From a checkpoint of a small autoregressive pixel model.
Model: 3.58M parameters, 16-pixel images, layers 12, norm layernorm.
Training: 34000 steps, batches of 128.
Data: trained on pixel-art sprites of 400 made-up characters on tiled backdrops, 197500 training examples, 22.0 epochs.
Rows from block 8, named by matrix and row number. Rows with one number belong to one attention dimension. Each number is 128 + 24 x the weight over its row's rms, rounded and kept within 0 to 255. All counts start at 0. After the name is the row's rms in percent of the matrix's.
# v: attention value (model.blocks.8.attn.v.weight, 192x192), inputs 96-191
# proj: attention output (model.blocks.8.attn.proj.weight, 192x192, transposed), outputs 96-191
v.14 095 [ 98 106 143 163 155 125 139 126 154 105  92 136 166 126 117 171 124 171 151 150 133 120 115 150 107 117 107 134 153 114 142 134  93 133  97 126 162 133 128 118  96 140 156 122 160 119 160 133 106 151 135 135 129 144  87 132 156 168 155 125  75 104 136 110 103 128 146 117  93 107 112 113  96 124 131 148 135 147  98 127 103 151 123 142  98 136  73 103 170 156 132 176 108 129 117 127]
v.15 100 [122 125 135 176 149 105 119 135 159 114 114 156 163 153 130 130 155 118 114  94  52 124 148 128 125  98  87  85 106 105 141 140 140 132 108 125 144  93 145 144 127 114 145 123 133 118 126 108  76 122  70 110  98  96 156 131 124 137 145  99 160 123 147 122  86 138  97  86 131 130 106 162 121 145 144 114 105 141 133 145 139 156  98 134 115 162 175 118 149 168 181 128 136  85 106 104]
v.16 103 [104 121  90 126 164 136 134  58 166 138 139 150 106 171 116 146 124 159 124 135 123 119 144 134 128 125 131 105  74 145 153 117 110  97  93  99  68 133 102 125 172 128 135 103 122 127 128 138 129 112 128 138  90 143 137 140 175 125 184 109  86 129 115 125 109 107 138  95 135 169 153 126 142 152 145 122 111 122 126 122 106 109 100 162 120 120 128 102 117 163 124 127 157 128  57 127]
v.17 096 [104 125 140 108 123 120 163 113 135 127 145 113 145 102 157 169 155 176 138 123  75 142 140 139 123 119 142 117  85  73 141 178 135 120 126 109 108 154 109  93 113 146 127 124 127 147 133 103 172 147 164 100 146 137 159 150 173 101  68 110 179 113  73 145  93 108 146 127 130 119 138 137 177 129 122 140 123 151  84  99 124 137 143  86 166 200 146 149 102 135 116 148 154 123 132 142]
v.18 102 [ 87 130 132 137 142 146 155  57  87 142  70 113 175 145 123 134 108 119 137 126 169 134  91 122 135 138  89 116  99 165 141 134 116 113 110 115 145 153 139 146 135 151 147 147 142 134 136 104 148 155  63 166 138 157  99 123  93 107 153 133 111 127  60 148  91 121  98 122 137 128 138 111 176 122  83 123 146 133 141 162 103 100 121 129 129 159 126 141 127 131 125 137 119 149 110 132]
v.19 109 [115 131 126 158  97 115 117 127 154 120 102 136 105 123 104 122 173  99 121 101 131 111 121 118 128 140 125 131 138 141 111  93 109 117 115 147  99 128 134 127 115 134 170 152 188 131 131 105 116  90 102 131 131 105 130 134 106 111  92 127 112 110 152  99  98 118  88  94 142 144  81 126 110 168 160 131 124 122 164 137 106 120  96 143 103  97 124 144 128 117 130 137 127  75 118 121]
v.20 103 [108 113 109 102 126 158 134 135 163 172 117 114  92 112 127 155  95 166  96 134 102 135 137 108 118 115 113  82 111  83 176 150 120 127 163 132  96  65 134 132 135 114 118 133  95 172 143 138 159 115  82 118  97 170 126 129 115 106 102 117 168 138 129 137 110 100  95 145 128 136 131 154 133 152 137 167 113 119 131 162 107 108 128 155 134 137 120 129 133 136 123 125 121 126 100 113]
v.21 098 [145 117  82 151 125 148 188  69 171 178 114  95 166 122 104 155  97 138 127  73 114 108 146 124 123 168 159 143 117  96 131 177 121 120 108 124 117 113 141 125 122 112 133 130 129 134 151 109 150 115 117 122 149 117 134 114 158 132 140 133 135 142 129  87  79 109 111 124 116 174 120 130 129 175 154  80 162 123  81 123 140 141 121 137 129 149 126  84 134 126 118 138 130  93 121 117]
v.22 104 [ 94 148 122 147 126 140 100 105 129 120 132 129 144 131 158 106  99 142 181 162 133 155 122 119 129 113 142 108  85 162 143 121 137 198 123  91 144  88 149 107 108 106 138 110 115 122 135 112 145 101 117 140  96 124 168 109  98 143 106 105 125 133 125 139 129 136 128 137  85  96 128 127 159 122 132 107 180 135 104  74 173 137 147  85 180 132 140 110 149 133 151 173 135 109 162 143]
v.23 103 [116 170 126  73 101  77 134 102 142 109 157 130 156 136 136  97 146 104  97 109 157 130 112 119 142 127 131 144 107 118 195 138 126  31 148 115 120 111 143 124 112 119 144 119 136 111 145 113 165 138 137  97 131 118 160 147 151 131 100 129  99 100 138 136 139 184 134 138 149 133 136 144 139 104 140 131 157 122 130 139  98 104 148  99  96 126 125 101 140 139 123 103 126 167 213 164]
v.24 106 [115  97 132 172  98 155  90 152 150 170 141 109  95 130 143 122 112 146 138 187 173 139 140  94 132 100 106 108 116 100 106  79  99 121 119 160 112 157 131  87 122 170 113 139 165 112 143  99 143 131 107 140 117 163 118 120 122 140 129 144  88 117 150 178 108 159 136 126 139 126 112 122 138  97 130 158 147 147 135 153  67 132  98 107  75  85 129 114 134 123 126  76 119 138 126 139]
v.25 097 [ 94 156  94 166 120 107  93 141 113 161 144 106 132 153  88  87 172 161 174 116 146 115 105 164 127 116 157 143 146 124 173 129  86 138 151 124 126 120 140 120 150 117 127 122 126 116 129 142  88 117 124 137 105 127 124 171 149 139 125 155 168 110 155 173 128 140 157 123 164 131 119 110 158 148 105 161  98 139 119 155 172 150  94 159  71 154 120 133 142 132 143 116 135 159 146 143]
v.26 099 [134 102 149 134 133 155 171 102 170 137 153 136 153 140 145 137 126 130 118 115 130 133 107 135 125 134 124  79 150 123 192 112 108 100 147  80 159 140 109 109 107 124 108 115 141 137 159 101 135 161 142 132 103 100 134 148 151 163 123 126 148 103  92 124 104  91 151 123 123  88 151  87 135 139 158 144 128 106 128 122 130 123 135 116 150 112 163 170 131 156 165 128  78 118 141 161]
v.27 100 [ 99 111 169 134 120 166 142  69 109 138 134 161 132 112 122 170  95 106 121 122 120 147 152 116 120 143 134  98 157 105 110 100 135 114 105 171 124 164 131 101 125  91 140 116 111 145 164 110 108 168 130 113 141 152 151 144  82 104 136 137 143 129  80 123 142  99 121 137 110 134 123 137 112 149  95 112 181 125 135 115 191 141 173 160 140 150 133 133 145 123 111 117 148 121 160  82]
v.28 111 [ 81 111 147 145 122 143  80 113  72 121 157 142 120 120 168 146 151 134 135  77 162 188 125 102 131 115 115 104 121 127  84 109 104 133 138 145 127 145 125 114 110 159 146 122 114 126 169 183 113 118 141 168 139 121 126 141 122 121 128 173 130 165 130 160 164  95 148  51 111 152 131 139 108 166 103 119 118  93 145 120 110 125 129 156 165 125 134 140 107  84  99 100 124 139 144 132]
v.29 096 [143 140 124 123 121 145 130 101  82 154 156 151 121 102 115 136 152 103 130 121 122 158 128 132 116 159 122 109 122  99 117 183 127 116  98 134 104 155 106 153 172 135 157 104 112 134 131 168 156  93 177 135 177 126 123 116 100 126 160 128  97 131 137 133 163 128 120 134 155 143 103 141 101 138 123 128  93 102 150  86 136 101 160 139 149 114 159 126 178  98  74 104  87 107 125 162]
v.30 096 [145 147 155 130 105  93 151 183  65 134 110 126 186 140 122 161  95 141 121 134 112 157 101 129 126 166 154 103 113 165 148 178 106 117 101 128 117 133 146 137 135  85 126 146 120 115 158 116 124 141 122  96 134 130 136 115 129 145 141 140 123 118 146 143 105 104 128 151 159  97 114  81 114 153 122  79 104 141 127 143 178 125 139 109 149 115 153 128 112 131 150 141 119 103 138 118]
v.31 102 [118 120  96 139 151 161 155 107  81 146 117 164 139 143  85 137 113 119 158 109 144  94  93 141 128 105 129 121 167 179 165 121 132  54 126 154  98  97 136 133 128 129 123 141 140 145 115 110 144 137 117 112 104 125 123 100 107  98 126 129 150 114 124 157  77 122 130 184 133 115 112 120 141 151 153 134 160 129  87 150 151 135 141 120 113 130 167 162 140 142 109 117 130 115 112 146]
v.32 105 [114  94 109 148  81 147 149 130 153 169 146 121 139 157 201 122  96 124 130 159 162 146  91 166 131 139 134 160 127 143 119 100  82  93  87 101 117 159 133 112 113 167 131 128  88 154 125 121 134  77 135 157 138 123 137 138 136 128  93 121 180 107 116 123 110 112 130 152 153 109 132 129 182 128 145  97 164 140 124 162 136 130 161 106 146 165 123 114  93 129 136 132 127 138 125 117]
v.33 102 [119 167 124  95  88 132 140 100 176 155 127 121 123 161 131 138 111 135 137 135 192 179 154 123 146 112 146 146  95 152 135 119 149 156  93 122 146 138 129 110 145 124 130 116 128  98 108 119 107 101 100 120 130 122 149 112 132 132 120 101 112 126  86 120 115 118 170 177  87 116 139 116 162 114  99 109 175 126 147 120 100 109 146 123 103 162 107  99 125 110 146 177 121 139 183 107]
v.34 099 [100 173  87 125 183 130 142 120 159 106 106 123 121 184 122 182 125 154  99 129 120 117 141 142 128 135 132 104 130 110 118 142 107 122 110 152 107 154 123 146  95 123 143 104 132 163 130 122 155 102 160 151 135 147 129 156 169  94 133 125 133 110  92 121 115 123 143 190 122 106 142 150 128  93 120 201 167 128 143 169 106  75 144 116 135 131 139 114 131  91 144 112 151 117  85 108]
v.35 104 [126  88  64 180 135 110 117 117 143 153 150 124 141 156  97 109 124 181 172 149 131  66 157 125 133 118 140 124 121 113  95 142 108 125 145 120 110 117 146  85 133 164 139 124 135 102 155 142 119 127 138 114 152 138 108 146 126  84 119 152 166 123 151 141 166 153 142 138 130 144 157 106 125 145 106 157 104 131  92  93 109 130 116  77  83 150 130 117  75  98 100 137 129 133  86 137]
v.36 105 [124 120 112 125 116 140 140 141 150 165 118  72 111 109 136 161 134 140 124 145 116 186 123  97 131 131 140 104  63 109  87 117 171 148 138 102  96 178 114  96 108  93 104 126 141 129 150 108 126 123 179 102  82 122 142 112 195 129 120 137 109 102 121 138 131 128 140 145 122 154 147 119  97 125 129 131 152 132 129 155 119 129 116  96 166  94 123 112 145 115 131 149 139 134 126 147]
v.37 110 [ 96 174 153 142 171 170 123 133 197  94 127 110  99 162 161 125 152 105 101  85 112 120 173 146 137 142 122  98 135  54  99 146 141  95 143 132 101 129 151 158 114 121 141 113  59 131 105 138 156 104 119 142 157 123 132 140 167 104 103 132  88  87 151 119 126 121 147 116 137 123 109 128 114 151 126 145 153 141 133 142 180 115 127 135 137 112 114 176 152 129 128 181 156 163 113 135]
v.38 108 [106 140  90 125 129 133  98 127 165 122 130 114 124 128 122 132  77  92 163  89 127  59 156 143 135 127 126 139 116 111  94 119 131 162 123  82 126 140 128 102 143 153 114 132 121 170 161 153 102 147 143 111 132 133 102 110 125 127 152  98 124 136 116 115 132  89  96 118 140 129 145 134 151 148 182 122 141 123 114 101 157 128 162 164 133 153 136 122 142 112  68 135 141  70 165 154]
v.39 111 [ 97 141 129  92 121 120  84  97 176 183 142 129  72 141 135 138 155 107 149 116  99  86  92 111 130  97 132 146 158 100 110  96 140 107 134 114  77 152 126 134 105 156 140 133 139 117 137 125  98 130 143 132 109 122 144 181 146 133 110 167  94  73 148 117 131 151 149 181 150 147 131 120 160 128 145 132 123 138 128 158 159 109 110 147 116 108 147 137 105 134 123 112  86 145 108 148]
v.40 102 [135 139 145 143 139 146 110  96 163 181 118 153  96 112 193  95 108  80 100 177 148 173 134 105 143  82 100 130 140  92  98  58 111 117 137 120 132 140 164 132 100 141 117 119 125 131 131 120 108 141 160 162  87 153 140 152 126 126 109 130 110  95 146 133 146 163 161 159  84 156 133 135 105 115 117 132 163 131 104 141 101 111 135  89 117  95 130 146 157 127 122 132 128 144 180 146]
v.41 110 [146 149 122 139 120 102  72 149 123 167  96 119 126 130 138 158  82 120 131  93 105 129 146 137 100 113 156 116 115 124 170 145 125 109 115 156 101  80 117 151 113 161  86 127 132 106 147 133 133 159  97 117 114  92 162  92  69 141 136 100 174 135 125 138 146 116 127  88 138  95 143 120 174 148  90 140 161 126 110 148 129 137 105 144 140 110  94  98 139 112 131 140 130 138 143 120]
v.42 098 [106 104 121 149 150 145 101 149 151  86 128 146 137 115 126 121 129 111 152  60 148  70 135 109 137 114  85 124 172 161 129  90 152 124 174  99 147 128 144 163 136 118 116 116  92 123  98 136 131 133 145  92 159 117 162 209 117 119 119 123 173 140 118 111 128 186 149 123 115 128  77 130 156 122 120 126 117 139 151 149 128 117 168 179 134 158 108 121 120  85 101 145 107  94 116  91]
v.43 110 [116 120  97 139 134 169 159  86 137 157 164 131 118 152 109 148 114  93 134 129 138 112  91 139 127 142 124  85 108 153 141 106 147 123 166 116 109 126 133  82 156 105 109 125 112 145 152 127 149 155 102 130  96 143 153 117 134 128 121 125 117 113 154 146 140 162 128 130 123 137 140 114 158  96 154 126 112 112 124 126  88  88 127 159  81 109 143 149 160 105 123  78 108  78 148 142]
v.44 107 [122 159 117 104  98 100 133  86 165 192 134  84 101 107 147 163  55 134 137 172  93 114 120 142 128 132 147 123  76 137  88 138 149 132 102 146  81 116 131 128  90 148 131 117 158 113 171 108 141 116 123  88 148 143 132 129 104 110 135  96 177 119 146 131  97 113 135 177 121 106 161 133 122 145 140 118 168 151  97 161 147 117 147 119 149 110 149 100 130 151 120 105 122 138 133 119]
v.45 100 [148 150 148 161 117 147 162 135 131  89 147 101 105 137 128 122  89 138 140 123 148  95 102  70 123 131 139 122 138 169 163 121 153 141 107 150 149 123 136 117 117 119 144 124 130 128 100 159 141 124 180  74 134 153 133 116 160 127 113 144 131 128 122 124 197 140 102 148 142 135 131 129 127 165 131 105 148 140 147 105 151 130 127 102 131 152 125 121 189 109 145 143 153  95 159 101]
v.46 101 [169 116 103 120 140 114 121 140 190 132 136 120  83  93 118 112 115 139 130 175 153 116 108 113 140 149 112 182 135 136 123 139 115  91 138 138 115 169 128 127 138 150 126 103 155  91 123 134 137 143 151 116  81 139 132 151 109 144 118 141 152 119 103 103 142 141 135 165 126 153 163 123 170  94 147 116 120 118 121  71 188  88  97 152  99 113 101 101 114 147 113 133  87 160 114 118]
v.47 104 [163 145 137 168 137 140 127 117 173  81 126 160 106 141  96 148 125 121 106 137  96  98  97 138 120  93 126 154 145 108 123 123 180  73 166  99 103 124 158 135 131 103  98 130 154 119 131 108 110  94 127 110 103 116 136 129  86 125 122 120 126 124 137 128 105 122 126 146 131 136 109 135 173 133 119 126 157 148  99 110  94 162 143 109  41 160 164 114 122 144 115 131 114 142 154 125]
v.48 095 [ 62 108 103 162 153 130  83 103  97 121 132  83 159 162  81 164 162 116 154 130 146 118 128 139 121 118 139 105 124 140 137 122 139 129 124 121 175  93 133 141 161  74 107 150 108 139 167 128 135 101  77  80 151 150 152 145 148  84 125 112 119 101 123 160 134 103 162 110 149 145 100 131 177 159 147 100 107 127 121 127 114 176 133 119 127 144 132 146 163 129 151 123 136 108 138 116]
v.49 099 [ 72 112 154 137 136 149 138 108 144 120 124  97 107 113 127 125 114 157 150  72 117 115 144 137 134 142 175 167 155 108 117 152 116 130 143 113 132 143 129 131 107 116 147 141 100 149 146 137 144 155 101 120 172 122 122  72 133 151 107 110 148 118 156 128 162 126  98 152 109 117 161  84 155 166  92 146 109 118 107  97 159  86 192 115 180 116 104 131 172 116 110 134 110 143 156 160]
proj.14 099 [146 106 139 140  84 148 131 126 108 157 130 100 107 120 152 140 140 131 153 154 134  95 117 168 139 108 144 126  98 124 160  73  99 185 152 142 140 164 138 144 135 131 166 125 153 117 139 117 122 103 139 125 117 130  96 127 132 113 124 136 141 127 113  58 111  93  95 142 122 147 138 109 119 109 112  93 129  95 138 119 187 101 179 119 119 119 110  96 123 170 135 133 160 118  99 151]
proj.15 102 [117 148 107 124 129 100 161 141 135 181 110  93 112 157 103 114 183 106 121 135 187 147 122 125 159 145  98 157 119 126 122 113 119  88 104 134 103 158 134 157 148 140 159 146 144 130 101 144 115 157 108  97 109  97 121 107 141 145 117 123 125 104 108 115 122 142 132 160 139 133 125 129 109 101 143 116 135 105 121 163 129 149 100  67 129  86  95  96 109  84 103 160 142 126 169 140]
proj.16 101 [135 122  96 137 136 148 113 143 129 187 125 115 112 137 109 142 169 173 140 149 161 135 107 128 102 135 179 145 156 156 145 106 155 136 123 131 129 143 159 136 146 114 118 112 140 132 103 128 123 140 125  47 127 152 161 118 130 154 118  86 110 148 118 108  94 140 115 123 112 105 122 102 139 132 160  75 142  96 120 129 124  87 128 175 128  80 103 110 161 134 139 163 173  82  95 135]
proj.17 097 [138 175  94 121  84 158 141 161 113  83 133 176 154 142 133 107  95 149 119 111 122 138  99  94 142 104  85 118 109 149 114  66 126 164 171 112 148 166 124 141  94  91 119 138 117 109 138 118 101 138 101 121 125 125 119 100  99 172 126 152 119 114 111 148 167 141 119 118 153 155 152 138 125 136 137 123 157  83 154 100 144 118 126 130 155  92 105 205 170  91 125  96 114 109 120 143]
proj.18 101 [146 117  88 100 149 117 117 119 157 102 122 122  86 160 122 120 130 117 106 171 118 135 130 135 150 118 154 147 138 131 159 102 145 126 123  91 151 114 109 150 118 148 155 134 114 118 124 115  70 130 165 106 103  91 166 104 134 120 114 122 114 154 150 115 117 141 109 115 126 148 107 120 112 106 128 148 103 143 148 130 148 133 148 109 119 121  99 128 137 131 165 167 117 144 105 127]
proj.19 112 [115 130 147 128 137  91  75 149 140 140 159 134 111 109 162 182 167  83  42 124 121 132 155 126 158 103 105 128  85 130 160 161 136 114 121 129 149 115 166 136 100 174 144 106 147 115 132 143  90 157 144 146  96 114 105 156 121 152 140 114 152  85 110 145 138 146 122 130 132 158 132 147 114  90  99 116 110 113 143 123 126 149 178 111 129 131 131 125 100 162 123 127 103 144 149 158]
proj.20 102 [126 152 150 159 117 141  90 114 103 111 163 134 133 149 125 131 152 129 134  79 168 163 169 129 132 106 118 127 158 182 120  73 129 119 153 150 133 134 129 139 100  58 139  65 131  93 165 169 114 171 178 128 145 143 131 130 172 105 175 152 112 131 100 149 103 163 148 131 135 125  94 130 112 113 102 123 114  90 144  90  90 185 130  90 100  96 121 135 138  85 121 142 124 119 145 120]
proj.21 097 [177 104 119  98 137 141  98 167  92 149 115 141 117 134 115 127 145 116 132 182  93  70 134 122 135 113 138 146 149 135 154 111 147  98 140 125 124  92 135 146 145  87 121 102 165 155  96  94 138 204 128  92 159 124 117 122  90 122 136 140 117 167  63 169 116 164 149 140 108 129 146 166  90 162 114 119 132 111 143 122 145 108 118 121 120  57  82 169 138 128 120 153 167 106 134 113]
proj.22 104 [136 101  98 157 111  84 151 117 106 121 124 119 137 149 101 100  77 134 116 178 115 132 117 119 144 133 121 129 123 150 146  75 143 149  82 115 133 145 115 139 143 162  64 122  97 110 132 166 151 122 135 128 151 140 119 151 124  94  91 149  87 114 143 117 167 169 115 112 130 120 130 146 125 158 126 128 165  75 147 163 118 117 130 136 121 166 109 150 134 133  94 118 113 121 136 170]
proj.23 102 [103  85 168 132 129 133 118 191 142 116 109 110 123 142 102 137 129 177 128 131 122  81 144 109 110 107 124 128 117 149 134 149 130 188 114 138 161 132 152 129 135 153 186 123  89 109  97 126 116  87 127 124 155 124 159  91 103 112 144 123 149 171 148 134 124  97 158  63 155 139 126 117 114 102 105 139 137 139 127 149 165 116 142  94 163 156 154 105 131 142 114 128 117 121  91 102]
proj.24 112 [108 108 144  98 126 130 174 104 137 105 189 115 117 165 162 151 110  89 110  20 144 108 131 138 115 115 155 143 111 180 122  91  81 148 121 130 166 159 100 163 132 130 124 122 141 138 137 144 139 155 149 165 113 111 102 154 138 115 121  94 141 140 118 107 140  80 131 138 158 131 135  98 116 121 122 118 167 113 122 118 144 134 147 161 121 131 129 126 138 112 127 161 164 151 114 132]
proj.25 099 [ 75  91 144  93  61 153 159 119 104 133  83 133 126 110 175 173 109 138  90 116 135 142 120 111 121 126 111 142 135 138 115 143 152 138 155 143 108 133 145 145 129 167  85 119 144 194 119 150 149 109  93 102 161 127 123  78 143 107 150 134 148 121 125 168 108  84 148 107 145  93 152 167 139 115 165 129 147 167 139 141 104 113 104  94 145 121 126 137 111 105 107 104 126 123 106 151]
proj.26 103 [ 98 147  96 159  59 117  94 126  87 135 126 161 130 115 138  97 122 144 112 107 128 134 145 141 137  86 116 134 112 155  97 131 126 147 143 118 107 122 140 151 120 147 149 116 135 150 121 131 115  76 133  74 133 119  76 149 124 104 125 113 144 143 121 132 166 120 114 146 132 147 128 152 142 117 135 134 155  56 123 107 148 111 108 117 165 147  91 107 151 136 112 134 149 105 130 130]
proj.27 101 [105 196 133 141 142  96 121 198 109  75 152 134  78 143  98  87 102  90 143  99 130 110 160 113 134 155 113 130 122 136 171 121 137 142 144 128  99  90 120 136 139 127 104 168 136 107 159 105 156 120 154 136 102 114 155  88 141 115 115 121  93 126 130  88  98 144 116 148 127  92 156 161 146  92 123 134 119 142 127 144 110  81 153 104  97 157  99 112 135 125 135 137  81 139 127 126]
proj.28 109 [127 141 208 120 125 119 138 132 137 137 152 144 100 127 111 131 117  93 125  93 127 153 159 143 134 137 164  79 121 117 119 169 148 144 106 138  97 102 114 133 130  91 136 133  95 100 105 132 113 102 122 147 120 105 164 118 137 138  77 142 160  83 167 131 100  97 130 153 157 110 143 129 131 173  87  72 124 145 142 145 122 118 131 129 153 141 167 155 136  97  83 103 107 148 109 114]
proj.29 101 [111 158 139 117 118 107 111  98 130 123 129 149  70  86 100 127 128 133 134 141 133 194 140  97 147 114 126 152 122 139 122 159 137 103  87 124 119 129 189 113 190 110 125 120 106 109 126 127 134  97  90 140 171 160 142 124 133 174  96 139 101 119 137 161 104 159 114 101 118  99 129 136 144 161 133 115 118 130 154 107 118 181 149 158  96 100 144 151 120 145 120 129  72 145  88 130]
proj.30 099 [142 101 127 104 152 128 103 120 110 151  89 152 100 115 130  80 120 144 101 129 111 106 111  83 137 108 131 104 132  59 144 131 124 125 100 139 175 104 133 170 118 138 148 173 124 100 101 141 124 137 103 162 120 134  95 131 154 179 127 173  92 105 109  88 143 146 111 145  96 139 142 184 112 152 138 139 143 191 187 100 137 124 132 113 107 142 122 111  93 124 138 131 126 165 117 158]
proj.31 102 [138 127 107 126 163 132  96 158 142 114  96 150 119 140 130 131 110 125  91 154 126 118 118 105 129 121 130 142 121 127 117  96 134 140 129 106 135 160 107 170 144 127 113 173 132 125 146 132 131 121 126 143 111 117  78 100 126 147 197 131 102 149 112 162 133 134 107 145 128 138 134  84 151 101  97 180 109 136 120  83  64 169 127 121 115 167 118 119 117 115 180 144 104 152 144 127]
proj.32 104 [167 184 143 143 103 106 146 157 156 143 135 118  86 103 127 144 122 150  70 172  95 100 168 125 139 119 109 164  97 124  82 127 182 147 154 144 132 125 104 163 149 127 125 163 152 101 132 136 134 134 114 160 138 125  97 128  97 139 133 107  98 153 184 163 145 121 132  87  88 104  92 110 125 133 115 164 119 160 177 104 168 123 108 153 106  97 124 150 133 112 104 152 156 133 141 132]
proj.33 103 [118  95 133 128 142 165 143 178  90 113 123 120 137 126  55 137 140 139  85 116  97 135 148  86 139 134 146  74 112 188 135  92  98 106 137 128 126 105 142  96 116 141  93 108 128 139 140 137 163 107 113  95 112 144 155 168 117 125  99 105 123 127 135 131  93 141 154 130 152 111 121 100  86 142 132 158 119 122  63 131 127  98 141 156 137 144 122 147 131 125  80 104 158 121  88 149]
proj.34 100 [117  98 118 124 103 149  84  90 153 149 170 133 145 140 136 145 169 150 158 130  79 153 137 116 122 123  97 107 119 145 130  80 126 136 162  99 122 121 100 129 149 111 104 128 134 130 162 128  98 139 157 132 133 121 117 130  87 161 152 104 130 117 126 157 119 130 116 169 118 142 127 113 157  96 145 129 109 115 128 120 129 106 155 105 127  80 143 106 133 128  88 156 146  70 133 103]
proj.35 104 [111 135 134 118 120 130 182 183 130 114 125 135 124 141 152 127 119 141 124 132 114 118 134 112 109 144 111 125 120  83 138  90 105 137 172 109 146 111 108 165 103 110 154 119 159 156 131 138 101  90 134 143 108 167 149 132  91 155 139 147 103 126 100 156 156  97 117 113 123 153 145 151 122 128 119  96 156  96 165 130 124 106 151 142 163  85 140 122 140 141  99 142 190 145 139 118]
proj.36 103 [126 137 105 110 121 131 136 121 107  44 159 154 172 137 113 102 106 118 159 106 127 120 114 118 109 115 147 136 166 142 132 144 140 122 147 143 129 104 152 100 106 118 104 137 124  90  95 134 105 130 127 141 133 166 116 144 155 137 145  83 144 142  73 142 138 129 110  83 152 124 148 130 157 128 103  75 142 166 135 119 169  93 137 135 107 112 157 160 124 113 130 140 122  79 130 165]
proj.37 111 [127  91 106  80 128 104 109 125 148 171 154 168 131  83  98 110 174  94 129 134 141 139  98 105 104  94 105 126 146 134 103  93 118 168 111 150 138 120 135  67 170 128  97 126 141 134 135  96 127 159 130 112 111 170 141 147  88 151 111 148 138 178  95 181  82 133 149 130 122 125 103 125 166 122 129 108 117 131 114 110 169 114 173 130 116 143 137 117 136 132 122 138  71 109 140 102]
proj.38 107 [134 130  88 165 135 110 125 114 102 140 167  86 161 144 133 153 132 133 115 184 126 161 111 164 126 148 149 103 136 165 139 118 185 122 126 183 126 140 130 159 134  91 109 149 113 130 168 110 119 147 153 106 141 123 182  91  78 101 141 101  99 137 116 120  96 122 127 159  76 149 113 168 155 142  98  87 132 107 133 144 102 126  96 128 169  98 118 143 164 162 164 129 161 126  86 157]
proj.39 117 [ 46 145 117 105 132 132 147 187 112 136 109 102 147 150 153 117 155 125 119 121 134 165 168 146 134 129 114 123 140 148 120 137 127 164 115 105 169 140 118  94 137 101 116 112 101 139 101 119 132 144 140 115 117 137 154 142 128 186 125 117 150 144 156 165  95  95 126 128 115 101 140 112 151 149 117  78 144 140 168  90 132 120 132 144 132 142 131 174 124 145 102 149 170 120 127 161]
proj.40 108 [108  67 132 110  98 136 138 125 146 102 150  49 123 164 144 117 130 142 121 164 135 144 152 183 114 134 113 116 124 184  98 130 115 130 152 126 117 130  98 117 139 116 127 104 126  91 156 123 161 119 142 107 137 124 166 130 137 158 138 115 180 136  97 145 100 120 174 120 152 118 107 104 180 128  95 150 145  98 140 125 175 146 139  85 121 163 139 116 115 104 125 103 147 115 103 122]
proj.41 111 [119  98 143 102 140  99 163 109 110 110 105  93 123 133 113 176 145 117 141 157 123 144  90 113 155 141  77  85 166 129 142 106 153 121 147 166  97 142 142 153 125 126 156 153 132 191 140 172 138 140 166 143 146 141 121 128 152 137 152 113  88 142 164  91 153 167 153 147 146 164 159 114  84 116 127 104 139 107 124 156 106 152 137 138 166  96 121 142  87 140 142 142 124 124 123  79]
proj.42 097 [105 129 127 110 149 135 174 138 135 142 123 135  93 124  91 127 142 164  73 158 155 161 129 128 149 139 113 164  86 101 157 121 118 138 148  94 123 117 126 126 120 127 149  92  91 122  97 145 140 140 117 127 111 157 168 138 134 113 125 149 125 136 135 174 123 120 161 153 138 108 168 132 146 100 151 125 113  96  93 148 112  74 126 121 116 142 132 119 120 149 128 166 103 144 122 140]
proj.43 112 [ 81  94 178 124 125 129  89 142 153 155 113  71 154 140 145  99 176 128 114  75 132 126 143 135 150 105 129 148 156 135 105 169 127 127 127 135 104 151 152 120  96 109 160 124 115 132 127 156 120 150 124 157 161 160 148 127 127 114 119 118 145 129 160 177 110 111 122 126 132 134  82 117 127 129 145 116 109 138 118 144 130 126 124 118 141 125 111 122 153 122 139 178 159 123  97 163]
proj.44 108 [115 154 145  91 169 103 159 183 104  85 132 101 139 131 162 122 116 107 168 160 129 126 152  89 141 146 134 127 155 109 144 129 173 108 131 113 140 142 128 108 151 121 134 170 119 112 145 124 136 158 136 141 132 108 161 137 113 159 130 127 105 109 112 136 161 153 117 136 119 118 119 110 165  76 138 159 124 137 130 111 158 109 118 179  97 117 144 170 134 116 124 164 157 117 135 108]
proj.45 099 [150 170 119 133 106 142 102 121  85 129 150 141 128 120 131 169 119 187 152 121 121 114 125 162 115 125 146 117  84 147 130 130 146 118 160  78  81 126 135 168 157 156 137 166 114 118 149 135  96 112 120  94 135 136  88 121 103 106 107  79 127  80 137 135 125 129 129 151 102 116 156 123 135 161 139 146  89 141  96 180  94 108 186 134 113 169 172 109 120 137 137 117 103 153 137 152]
proj.46 105 [105 111 141 168 119 145 142 138 120 155 147 156 108 107 144 137 135 133 189 126 100 166 150 118 164  89 141  97 143 120 107 120 145 177 129  77 122  85 124 133 150 119 123  90 129 169 104 111  85 133 126 127 131 154 194 139 131 135 168  98 133 110  98 104 107 107 150  97 137 107 106 139 110 138 125 136 109  97 139 132 136  96 140 138 153 143 113 125  94 158 147 109 142 111 116 108]
proj.47 105 [157 126  93 118 153 141 134 172 106 120  97 112 127 150 153 117 168 160 129 156 108 113 147  96 144 131  97 165 135 150 101 105 113  85 178  94 119 166 105 151 165 155 117 109 122 143 113 108 142 132 177 139 124 120 115 113 131  95 189 119 133 147  99 102 137 133 108 135 110 122 126 114 119 115 127 150 162  73 128 161  97 174 124 118  88 155 132 123 134 174 149 136 122 152 127 132]
proj.48 094 [100 127  91  97 126 109 126 124 121 167 130 141 107 131 130  99 118 166 125 143 149 123 149 115 156 151 143 103 150 144  95 131 145 118 101 139 123 141 104 138 111 153 152 114 119 115 136 105 163 106 136 110  88 142 158 109 124  63 113 132 123 131 135 168 103 170 102 136 154 161 123  92 112  87 172 104 114 142 156 119 123 149 139  67 123 147 101 177 158 119 122 110 122 151  98 151]
proj.49 100 [170 137 160 144 109 132 135 139 101 178 136 103 152 115 121 124 124 122 171 147 125 101 124 147 111 143 120  91 109 135 117 140 142 164  86 118 151 121 143 128 118 131 130 152 126 100 159 131  85 122 141 108 147 102 127 152 100  75 141 125 155 165 138 128 155 101 119 124 135 146 105 181 177 180 141 125 115 111 123 113 106 163 151 110 123 104 139 166 110 118 159 137 138 154  70 110]